config.toml
model = "image classifier"
dataset = "rendered roads seen from a driver's seat, with toy cars, trees and houses"
train_examples = 72500
image_size = 32
crop_scale_min = 0.8
horizontal_flip = false
color_jitter = 0.1
targets = ["road", "line"]
num_classes = [3, 4]
arch = "vit"
norm = "layernorm"
norm_position = "pre"
activation = "gelu"
mlp_ratio = 4
head_dim = 32
fused_qkv = true
bias = "all"
qk_norm = false
layer_scale_init = 1.0
parallel_block = false
inner_norm = false
drop_path = 0.15
patch_size = [4, 4]
conv_stem = false
layers = 14
width = 192
positions = "learned"
pooling = "class_token"
mixing = "cutmix"
loss = "cross_entropy"
init = "lecun_normal"
residual_init = "none"
optimizer = "muon"
muon_scale = "original"
lr = 0.02
momentum = 0.95
nesterov = false
orthogonalizer = "newton_schulz_5"
adamw_lr_other_params = 0.0015
grad_clip = 3.0
steps = 22000
batch_size = 128
epochs = 38.8
lr_schedule = "cosine"
final_lr_fraction = 0
warmup_steps = 660
weight_decay = 0.02
adamw_weight_decay_other_params = 0.01
Rows from block 4 of a small image classifier, named by matrix and row number. Rows with one number belong to one neuron. Each number is 50 + 15 x the weight over its row's rms, rounded and kept within 0 to 99. All counts start at 0.
Before each neuron's rows are labels from the 100 images, of 14976, where the neuron reaches its highest value: "lies over" is the class under the peak. Only what is clearly more common there than usual is listed. The data: rendered roads seen from a driver's seat, with toy cars, trees and houses.
# fc1: MLP up (model.blocks.4.mlp.fc1.weight, 768x192), inputs 0-95
# fc2: MLP down (model.blocks.4.mlp.fc2.weight, 192x768, transposed), outputs 0-95

lies over: marking
fc1.497:33 24 39 53 57 61 47 51 47 49 45 45 27 43 42 17 42 68 69 52 60 53 70 57 45 28 67 51 52 48 65 55 49 46 39 60 34 48 29 26 51 60 93 74 57 33 50 53 69 42 46 47 31 55 46 53 81 52 74 53 46 46 42 83 32 55 81 54 22 55 71 36 20 71 62 51 41 43 56 59 68 54 66 51 64 36 48 45 62 30 31 54 69 29 57 51
fc2.497:42 51 61 43 34 65 69 60 24 45 49 41 54 65 68 26 74 54 54 90 40 36 27 46 60 69 57 39 40 54 46 44 61 61 47 53 78 46 43 90 52 56 84 50 67 54 37 34 42 41 60 47 50 29 46 69 47 53 56 63 62 45 62 29 47 43 82 45 59 55 48 62 43 25 59 32 53 68 22 66 56 62 43 45 59 45 62 42 68 25 36 41 39 41 33 34

lies over: verge
fc1.254:36 47 50 62 42 43 51 30 46 80 45 70 58 71 16 50 50 48 50 57 33 60 61 43 51 50 74 73 64 67 49 75 72 30 54 86 55 50 33 58 38 28 21 22 65 47 57 50 60 38 44 53 50 38 51 43 57 59 09 57 75 17 35 34 50 28 55 76 35 66 41 68 46 57 39 47 33 50 54 66 48 54 44 24 28 49 35 38 68 45 58 49 52 60 54 64
fc2.254:38 49 58 62 44 33 57 58 48 63 57 52 47 36 57 55 59 57 57 57 64 50 40 56 64 50 63 48 39 32 28 53 48 64 55 47 52 32 62 00 44 57 51 50 37 41 72 35 63 44 26 36 42 55 23 79 37 23 66 63 32 80 48 72 43 41 30 44 53 40 31 40 35 74 70 59 55 58 58 43 50 39 44 57 51 53 62 73 25 74 37 55 26 44 61 43

lies over: tree
fc1.384:28 35 69 51 57 43 39 50 61 53 57 62 40 61 26 54 66 48 87 75 58 55 27 67 59 59 58 42 34 33 42 52 47 63 58 37 28 48 45 49 51 88 49 59 74 21 47 50 62 36 46 64 32 60 54 51 39 55 62 36 62 79 38 15 33 56 54 47 51 34 37 67 64 43 42 42 64 82 29 57 65 47 55 55 78 69 54 32 51 56 65 57 51 91 43 27
fc2.384:76 46 62 47 48 55 63 29 56 48 44 59 34 57 31 52 68 52 33 38 65 42 58 43 32 51 36 35 62 53 58 51 47 37 42 34 48 39 63 51 53 47 83 36 21 45 44 59 51 47 89 62 27 66 64 47 64 42 56 54 44 49 52 43 58 50 17 38 70 74 94 49 60 42 44 72 19 70 44 29 71 36 40 64 64 53 50 83 47 49 37 41 60 60 75 86

lies over: truck; car
fc1.380:54 75 34 69 16 64 49 55 49 16 51 30 49 22 54 46 47 69 68 57 39 51 58 46 60 47 72 53 47 58 68 29 56 51 56 51 67 49 43 44 67 35 24 57 65 54 71 42 39 39 54 62 65 42 18 60 39 56 40 29 57 60 59 59 66 59 50 55 28 51 52 66 45 78 28 33 53 46 63 41 25 44 46 60 70 43 58 56 29 65 22 87 68 43 84 63
fc2.380:37 37 40 49 43 32 68 63 44 57 43 58 51 54 48 50 75 52 68 52 55 60 30 36 58 61 56 47 51 21 41 73 49 39 64 43 34 33 73 00 45 48 68 40 45 43 80 73 56 63 43 25 32 75 57 41 86 51 48 65 26 40 25 47 25 34 53 55 80 52 47 59 69 59 54 48 67 32 55 54 65 62 67 32 53 46 65 24 54 75 63 37 24 31 46 45

lies over: car; truck
fc1.307:10 44 31 56 52 34 75 62 23 61 40 50 46 71 67 54 47 43 68 71 39 51 57 46 61 58 59 74 30 40 33 52 51 54 38 49 50 56 53 42 34 59 50 70 68 59 75 40 41 47 37 71 45 27 48 74 57 63 51 53 55 52 76 49 78 49 33 71 51 58 67 51 45 45 58 43 84 46 38 70 55 36 46 39 54 69 69 21 55 40 58 77 84 17 49 45
fc2.307:59 32 74 69 28 53 52 59 04 49 53 43 23 54 58 61 40 36 63 76 62 10 26 27 52 39 34 73 56 59 56 62 58 62 53 37 63 47 59 63 42 33 34 81 40 43 37 58 27 76 24 27 43 62 47 59 24 75 62 89 44 37 66 30 47 58 29 54 39 61 55 30 60 65 56 49 70 62 64 57 43 48 73 47 33 54 58 47 31 50 79 63 48 42 54 75

lies over: pine
fc1.104:56 47 59 61 49 22 45 47 28 61 58 65 52 36 38 53 71 57 54 51 51 46 44 68 73 81 44 54 28 82 38 54 61 45 64 65 60 39 39 46 37 73 55 74 64 17 40 72 60 54 63 43 49 40 49 58 46 36 66 46 58 56 54 49 78 52 60 57 26 51 23 53 53 43 36 53 53 39 55 41 99 44 53 42 46 71 49 47 40 59 71 44 52 63 60 38
fc2.104:43 26 56 57 41 63 51 77 73 59 54 57 23 68 58 72 36 66 60 49 54 65 17 66 40 33 41 38 62 38 48 54 41 35 54 59 49 51 62 76 59 67 61 67 33 44 36 32 50 57 69 47 65 46 90 22 48 53 31 59 36 65 54 38 23 60 38 60 46 43 72 63 44 49 53 58 51 62 16 61 62 18 54 66 52 66 68 81 47 29 35 45 63 55 49 61

lies over: road
fc1.416:59 39 67 24 42 52 57 67 79 39 66 83 62 76 41 57 44 78 48 48 65 58 64 44 48 45 45 44 75 50 57 43 34 48 59 68 30 61 50 46 40 46 55 25 41 80 17 68 46 57 44 52 29 48 41 72 27 68 56 36 46 46 85 52 44 65 19 58 36 36 65 38 50 20 67 61 50 74 55 47 53 35 42 35 27 41 41 50 42 77 38 69 28 58 39 51
fc2.416:51 69 60 49 33 38 62 68 46 47 58 20 48 39 59 45 82 29 59 41 39 62 57 77 47 42 31 36 42 53 79 35 29 46 58 75 44 67 27 53 68 65 49 52 48 35 71 49 60 59 46 72 57 60 59 58 66 53 39 57 28 67 13 36 58 57 56 43 71 21 45 59 56 56 11 54 58 22 54 50 54 21 42 72 66 33 34 19 78 57 62 58 69 50 58 60

lies over: verge
fc1.348:43 56 34 83 39 52 54 60 47 55 59 55 83 49 61 48 28 76 52 52 33 57 58 47 42 64 62 75 55 39 56 43 88 44 36 43 63 42 74 81 64 43 57 39 56 65 82 29 48 36 52 75 13 23 35 43 65 66 41 78 72 33 66 19 47 56 30 61 17 55 30 36 62 52 58 45 29 42 47 61 48 69 60 36 40 68 50 71 38 66 22 55 39 62 47 46
fc2.348:36 40 61 28 39 36 44 49 49 61 45 52 27 51 46 51 68 46 55 42 71 61 39 57 65 36 39 48 29 53 43 53 49 45 43 46 57 45 49 00 45 41 48 25 45 53 75 62 56 55 42 34 57 41 49 78 49 43 64 52 61 53 32 71 45 63 36 28 65 69 52 40 66 66 61 43 53 59 51 15 62 45 58 44 51 57 70 32 60 62 59 51 51 44 45 41

lies over: sky
fc1.442:68 40 56 39 69 62 45 56 19 50 46 48 54 66 39 55 47 62 80 42 38 30 49 75 55 47 61 36 49 57 45 83 54 51 58 34 66 32 33 41 27 89 65 58 34 68 69 78 48 48 45 41 57 70 41 82 42 12 68 74 68 20 41 56 56 36 62 34 37 69 42 61 42 47 49 21 33 58 67 61 41 42 78 31 38 31 24 57 52 51 49 23 52 77 40 68
fc2.442:22 12 81 66 67 51 66 57 45 16 67 62 61 61 65 59 61 70 41 66 44 64 66 35 60 61 37 65 51 54 48 85 43 61 27 51 83 49 39 50 42 69 53 55 58 26 49 46 34 55 68 34 61 18 56 52 52 67 55 60 66 49 53 26 59 46 50 38 48 79 35 42 46 62 72 66 26 72 68 30 63 67 62 28 59 25 36 30 44 68 55 58 76 54 36 62

lies over: marking
fc1.628:50 51 48 78 73 49 49 52 12 50 73 37 77 37 28 55 34 49 43 62 34 30 58 66 41 52 64 41 33 44 47 62 81 39 06 42 45 83 37 52 53 56 54 53 36 28 44 57 30 46 37 44 27 66 56 19 34 32 49 41 45 47 63 44 67 37 25 31 66 65 35 32 53 59 61 57 51 71 33 55 37 45 39 51 58 52 68 50 80 26 39 66 50 43 44 23
fc2.628:44 74 73 31 63 22 59 45 31 76 41 30 47 40 35 63 63 48 32 64 45 31 55 49 53 54 53 26 67 42 31 61 66 46 50 45 46 11 60 65 59 52 48 43 40 57 15 59 37 54 66 44 36 57 45 29 34 45 52 60 38 39 46 54 68 51 83 60 58 65 55 50 21 44 39 45 73 64 75 53 42 74 46 47 53 44 82 54 52 57 75 59 66 54 30 34

lies over: sky
fc1.30:43 55 20 58 67 68 53 40 40 20 35 75 59 38 65 42 47 31 30 58 73 61 53 34 61 66 82 63 46 53 38 40 47 58 51 73 23 67 55 15 36 61 52 35 65 63 47 49 51 48 43 35 57 40 49 42 31 48 26 58 20 68 68 59 47 90 33 26 66 54 52 45 71 45 63 65 53 65 32 42 58 49 84 48 76 59 61 65 71 51 39 61 14 40 48 27
fc2.30:56 51 22 64 60 65 64 41 34 65 38 43 39 49 45 34 31 57 65 37 74 56 43 32 56 79 70 47 46 47 63 37 49 48 66 75 43 47 41 59 34 61 34 69 49 59 43 42 59 30 42 50 61 52 72 49 38 46 38 48 00 49 51 55 36 60 28 28 62 29 51 56 61 58 71 61 41 60 43 42 35 54 79 66 61 33 33 48 56 41 22 31 39 43 38 26

lies over: road
fc1.723:32 53 49 55 50 53 54 65 53 70 35 58 59 30 46 59 80 72 38 49 60 49 29 64 56 59 21 37 55 40 20 99 45 55 52 23 70 53 72 24 43 75 45 51 64 34 40 32 44 37 49 66 58 67 69 62 80 35 40 65 69 31 36 47 42 53 39 47 65 49 71 33 55 48 49 85 48 50 37 59 76 48 55 40 53 41 40 64 52 75 10 43 16 30 42 58
fc2.723:38 61 31 54 50 50 52 31 67 52 32 66 55 52 26 32 61 51 52 26 45 21 55 70 29 46 32 37 65 73 22 24 83 62 61 37 65 30 50 57 45 51 57 80 41 78 59 56 48 54 61 58 55 65 19 27 29 66 31 32 74 44 68 69 48 18 69 75 49 36 43 37 61 64 47 62 08 44 78 43 61 55 63 78 62 77 66 59 39 34 76 31 45 34 39 83

lies over: verge
fc1.430:55 63 67 60 45 73 28 42 75 28 70 49 71 38 53 46 35 77 30 59 47 65 47 56 49 52 44 48 37 44 61 67 57 49 58 56 54 46 23 64 46 37 34 65 62 61 66 25 44 40 66 59 54 66 33 56 35 73 21 54 42 35 54 42 64 35 81 56 28 32 68 70 68 35 49 41 48 62 61 46 54 35 80 52 47 71 71 76 24 64 50 22 53 83 27 32
fc2.430:31 48 53 39 36 42 71 67 31 72 35 74 48 48 47 53 72 38 76 33 50 46 44 38 53 75 28 59 48 27 38 45 39 47 22 24 74 69 50 00 44 36 67 66 49 23 63 54 55 34 38 46 62 59 49 60 60 25 64 46 44 60 18 70 48 38 35 43 67 51 22 36 25 79 42 50 58 57 41 35 38 51 42 46 53 50 48 35 66 50 77 59 46 44 62 61

lies over: tree
fc1.448:64 44 26 55 49 53 25 75 57 67 71 38 61 31 47 71 74 31 46 47 64 51 26 32 59 53 41 43 77 63 35 26 52 42 47 34 41 79 46 37 42 62 33 69 45 59 29 36 65 43 49 40 47 33 33 61 60 57 24 38 49 43 49 60 13 20 35 43 48 59 65 58 73 63 48 55 73 86 48 61 54 64 63 42 60 43 40 64 83 43 36 29 12 60 66 69
fc2.448:55 66 37 16 78 40 84 25 13 46 60 45 60 40 35 48 47 59 72 36 48 36 51 62 73 75 53 52 73 48 66 40 45 49 48 36 46 38 42 57 75 55 51 41 39 70 31 74 59 64 30 28 46 50 57 46 33 61 49 78 32 49 77 70 24 26 46 71 67 53 48 50 37 58 60 50 55 35 43 25 60 48 71 57 69 27 48 25 34 78 57 45 48 48 75 48

lies over: tree
fc1.60:48 74 28 66 75 45 67 53 49 59 58 72 55 82 51 39 68 58 74 65 82 50 66 61 69 69 69 52 12 34 29 53 70 33 45 56 46 50 37 42 17 55 40 37 39 32 52 52 40 60 28 55 41 44 35 63 43 52 87 67 29 42 41 34 39 47 57 30 30 44 31 67 54 57 57 68 72 67 63 71 38 70 55 55 44 51 29 25 49 54 44 59 44 28 24 72
fc2.60:60 64 47 28 37 26 73 05 51 49 69 62 60 57 65 60 72 63 20 58 50 61 39 47 39 58 75 37 42 67 39 46 44 62 41 20 56 63 57 51 33 58 57 20 34 28 98 48 32 47 32 63 63 30 50 53 43 82 57 70 77 43 53 29 52 32 69 34 33 37 54 44 57 52 62 45 58 55 60 37 25 77 39 49 53 42 69 36 44 49 52 52 56 47 23 84

lies over: verge
fc1.66:73 45 34 72 43 39 31 61 83 49 40 69 50 34 36 71 13 66 58 48 45 64 12 46 54 41 68 51 51 54 53 33 36 60 54 33 60 37 75 34 50 28 26 49 40 45 54 40 32 60 48 22 45 40 42 09 67 38 61 38 53 49 81 68 59 44 39 64 76 36 52 41 63 52 75 35 46 52 47 52 54 51 70 30 45 34 61 30 59 50 36 61 54 33 60 63
fc2.66:58 66 60 26 33 70 42 23 37 53 51 73 18 49 81 48 35 64 49 57 45 52 66 57 65 37 44 86 39 46 37 57 53 46 22 27 45 50 60 57 61 54 38 41 53 41 70 60 39 56 74 46 62 65 57 57 42 48 33 64 46 57 27 52 53 52 44 56 75 40 53 59 59 39 54 62 47 62 73 62 34 50 25 83 70 37 49 38 32 43 31 30 70 52 62 54

lies over: road
fc1.157:67 37 37 35 31 64 43 45 49 45 57 36 29 35 55 60 54 59 50 67 27 65 54 56 72 40 78 55 51 46 48 70 57 40 27 97 59 35 55 55 39 40 54 63 34 55 38 49 54 18 60 20 61 69 47 53 54 25 53 52 48 17 38 40 48 50 62 66 60 37 69 24 47 40 74 56 44 38 33 55 49 56 43 48 31 57 45 70 60 51 64 48 56 74 40 24
fc2.157:34 47 36 67 57 39 59 48 39 35 65 37 62 67 28 65 54 64 59 44 65 73 31 28 57 37 59 51 65 30 64 48 20 40 68 39 16 46 49 29 51 40 34 58 72 12 45 49 64 40 40 46 60 61 65 60 56 67 38 58 38 48 49 53 52 43 20 36 44 58 47 59 49 83 73 47 61 57 32 33 36 45 78 48 48 41 18 35 45 50 50 61 65 55 65 57

lies over: truck
fc1.707:79 49 65 49 32 39 43 48 60 73 52 42 60 37 67 48 72 62 96 75 44 40 49 64 22 70 32 57 51 46 90 58 61 29 79 68 66 59 48 49 35 45 30 39 44 37 52 29 56 44 46 48 38 64 32 51 33 48 39 46 32 65 49 61 44 52 30 65 45 16 52 65 55 36 71 58 43 43 17 43 43 50 36 39 37 28 51 48 52 47 56 59 50 68 36 81
fc2.707:31 51 70 22 53 31 51 48 49 35 38 50 56 62 53 54 62 62 44 73 39 68 74 43 67 77 16 61 46 27 37 17 37 55 62 59 71 49 55 75 53 52 41 35 61 19 46 75 31 59 59 39 46 61 50 65 61 50 54 54 27 93 36 45 47 73 52 58 83 66 55 60 47 64 40 57 32 43 55 60 63 68 31 51 66 76 44 12 45 65 58 43 54 51 59 46

lies over: road
fc1.408:51 28 31 47 52 30 57 29 50 41 54 36 50 83 81 40 41 59 47 37 33 59 65 32 47 47 54 40 49 46 66 36 52 57 34 56 35 62 37 45 66 41 45 40 53 64 50 46 74 56 51 49 56 00 46 53 51 33 40 46 35 53 36 31 71 38 37 52 40 46 68 42 51 41 47 59 51 36 51 76 51 50 79 56 56 37 36 41 24 67 55 47 32 66 43 59
fc2.408:50 60 39 62 26 59 70 64 49 51 70 42 63 72 47 60 68 70 69 34 07 30 60 53 21 49 55 35 48 37 62 56 44 44 51 56 73 29 66 48 39 32 54 60 52 49 85 38 49 66 37 45 52 25 53 57 33 52 54 73 40 36 23 46 68 47 51 37 52 30 53 65 78 53 43 69 39 56 40 43 78 22 47 38 53 23 46 50 47 54 13 33 59 53 45 54

lies over: marking
fc1.461:43 94 53 41 31 66 51 59 44 27 38 64 66 34 73 47 44 40 77 46 34 50 42 47 40 53 57 60 46 23 48 69 60 40 57 60 45 35 26 31 48 44 47 39 44 39 43 43 80 25 43 55 62 40 57 56 72 92 73 65 28 31 56 60 46 43 54 32 33 30 67 38 58 56 51 39 46 25 75 48 55 58 60 75 81 51 61 67 72 44 26 71 64 47 31 61
fc2.461:44 32 80 51 62 70 77 51 63 44 49 38 41 47 30 66 70 41 99 60 58 46 24 45 27 45 44 61 33 50 56 65 42 72 56 48 48 15 53 70 44 73 67 26 51 45 55 45 36 28 24 44 44 50 74 45 60 45 80 15 45 47 42 47 51 23 38 49 54 57 26 53 36 66 62 45 69 60 69 78 46 62 45 52 54 55 60 63 73 27 45 66 77 61 44 56

lies over: verge
fc1.406:51 37 57 37 57 52 47 63 66 34 33 46 41 47 46 79 61 54 59 49 39 74 55 44 51 39 55 56 56 57 43 51 74 34 39 72 54 37 20 76 33 25 23 50 57 28 66 52 43 43 48 49 22 33 41 49 60 63 54 74 49 11 54 25 63 63 20 59 56 50 35 68 73 34 65 42 47 61 57 26 43 50 34 36 64 43 23 88 73 36 36 28 40 31 42 78
fc2.406:32 37 49 58 31 53 51 37 50 57 38 68 43 53 51 54 47 56 47 37 52 66 68 69 75 36 67 42 36 49 58 77 62 48 60 15 41 81 56 00 50 49 71 43 63 60 63 32 45 65 13 57 66 68 40 66 60 41 35 25 26 66 36 62 19 38 40 42 43 60 44 46 46 71 71 47 19 68 42 78 42 48 48 52 45 68 57 39 26 92 48 71 45 44 59 47

lies over: marking
fc1.405:27 42 52 75 71 59 45 74 40 41 75 59 44 81 50 68 44 69 54 42 28 43 44 50 33 41 72 60 44 42 40 49 61 42 65 54 46 22 78 30 29 57 53 37 76 26 45 57 56 55 17 71 52 49 51 53 25 79 65 37 54 25 53 40 35 40 64 54 17 48 42 44 31 53 59 80 52 41 55 64 54 15 44 30 67 46 66 58 19 33 77 62 68 30 21 70
fc2.405:63 27 63 51 82 59 72 43 72 45 26 43 61 32 35 50 42 40 67 28 31 28 66 39 14 41 68 51 36 55 57 57 53 49 69 35 48 66 48 60 66 51 74 52 38 58 59 49 60 36 44 58 56 52 43 43 54 37 46 43 49 59 49 44 28 77 44 59 59 40 22 68 63 52 33 40 63 49 49 84 55 28 25 36 71 48 56 20 77 61 60 14 23 48 54 42

lies over: pine
fc1.54:63 58 39 50 36 58 23 54 57 24 36 43 71 42 50 55 35 76 48 50 45 75 83 59 49 70 71 74 54 44 64 42 90 49 32 52 63 58 55 88 50 29 37 48 38 53 76 19 35 12 49 61 29 28 39 40 56 64 53 68 68 25 70 23 49 68 36 53 23 44 31 29 55 57 63 50 47 28 41 44 50 69 78 33 54 74 39 92 39 61 27 36 55 51 54 58
fc2.54:33 51 59 40 49 49 63 47 45 75 54 72 44 54 64 53 46 56 63 41 59 57 31 43 56 52 51 55 42 45 23 51 57 48 42 32 59 53 62 00 46 32 63 32 54 30 66 44 54 68 32 31 58 68 41 76 56 40 37 65 43 54 15 67 43 57 35 24 58 59 44 46 59 68 64 54 45 51 57 40 30 40 71 56 57 53 67 20 37 70 63 52 38 34 45 36

lies over: sky
fc1.146:60 61 58 39 56 53 32 39 00 33 62 34 67 54 53 64 39 46 67 46 21 33 46 53 38 52 28 34 52 22 50 78 45 55 55 58 67 12 43 48 42 83 53 42 60 62 69 52 54 52 70 40 36 41 39 60 59 37 73 66 61 57 62 68 58 63 37 31 71 71 40 75 39 48 27 45 51 75 68 35 50 46 72 60 47 26 27 41 41 72 78 60 74 38 44 68
fc2.146:54 22 40 69 56 64 53 49 84 46 49 60 66 48 36 63 63 68 55 51 43 54 62 32 53 66 60 55 24 70 40 44 35 45 52 55 64 35 62 32 31 57 45 55 72 67 85 62 30 54 31 34 67 16 73 51 57 50 54 51 20 52 31 41 69 57 49 31 40 62 66 34 41 39 51 61 56 74 68 53 42 69 66 36 73 32 74 57 49 54 41 37 60 50 34 39

lies over: tree
fc1.687:30 58 76 60 35 58 74 51 42 40 32 66 34 68 16 59 65 81 69 77 43 73 28 74 28 67 33 55 36 67 52 78 61 44 47 60 15 45 55 35 49 77 48 60 41 50 53 44 31 39 57 57 31 45 57 77 63 52 84 50 67 44 10 37 72 40 33 42 36 52 55 72 71 59 59 64 56 52 34 40 68 26 52 52 37 37 52 53 28 64 53 59 51 57 51 47
fc2.687:64 36 52 42 58 26 68 37 25 40 47 46 80 41 54 74 43 41 51 64 73 75 64 52 46 16 38 56 77 65 56 59 75 57 39 55 37 35 38 67 58 49 69 53 34 47 24 13 42 64 48 59 61 65 42 58 47 52 32 41 66 43 55 38 35 29 34 27 54 64 78 54 71 42 48 44 35 53 44 47 25 73 59 77 63 73 60 60 51 46 32 65 45 38 81 59

lies over: truck
fc1.355:21 60 36 59 40 59 46 52 32 65 68 40 49 48 55 48 42 91 62 46 33 45 29 33 64 60 35 52 48 26 65 73 90 40 46 37 66 49 56 62 34 52 42 43 62 42 49 67 56 49 40 68 45 45 40 27 54 83 05 73 42 48 61 28 59 42 43 49 35 48 44 53 42 37 44 52 49 61 31 46 39 58 37 63 47 43 35 56 29 36 13 34 38 60 45 67
fc2.355:45 48 57 41 49 46 64 46 68 38 54 68 61 48 31 46 57 48 48 43 60 58 36 56 61 40 62 49 41 52 33 43 39 54 42 31 42 38 45 00 52 54 46 51 40 57 74 53 53 54 40 26 60 59 26 79 34 48 48 46 28 45 63 69 16 62 33 47 54 56 61 42 67 60 55 50 57 56 59 36 34 34 61 29 47 65 59 39 40 65 58 45 51 34 55 36

lies over: car
fc1.39:61 58 54 65 34 62 46 48 55 37 46 30 68 67 54 44 24 64 61 50 43 65 54 42 49 75 80 77 48 40 60 44 75 31 32 59 58 48 66 83 69 43 36 50 47 71 79 14 33 21 39 41 15 24 42 28 58 58 26 71 66 29 67 52 42 73 18 52 22 50 30 44 54 43 66 47 32 47 37 58 45 50 64 33 54 73 39 76 57 74 37 57 55 54 58 62
fc2.39:36 44 52 36 21 34 44 68 41 61 35 77 28 59 59 57 67 54 38 26 57 40 49 66 60 24 46 52 45 54 25 59 65 42 45 43 47 34 46 00 52 29 68 35 36 40 52 59 58 68 41 43 59 47 61 86 65 27 49 51 60 55 15 49 52 52 51 41 56 65 49 51 39 62 70 64 64 56 56 36 53 39 59 69 53 57 64 54 47 67 62 46 38 49 35 42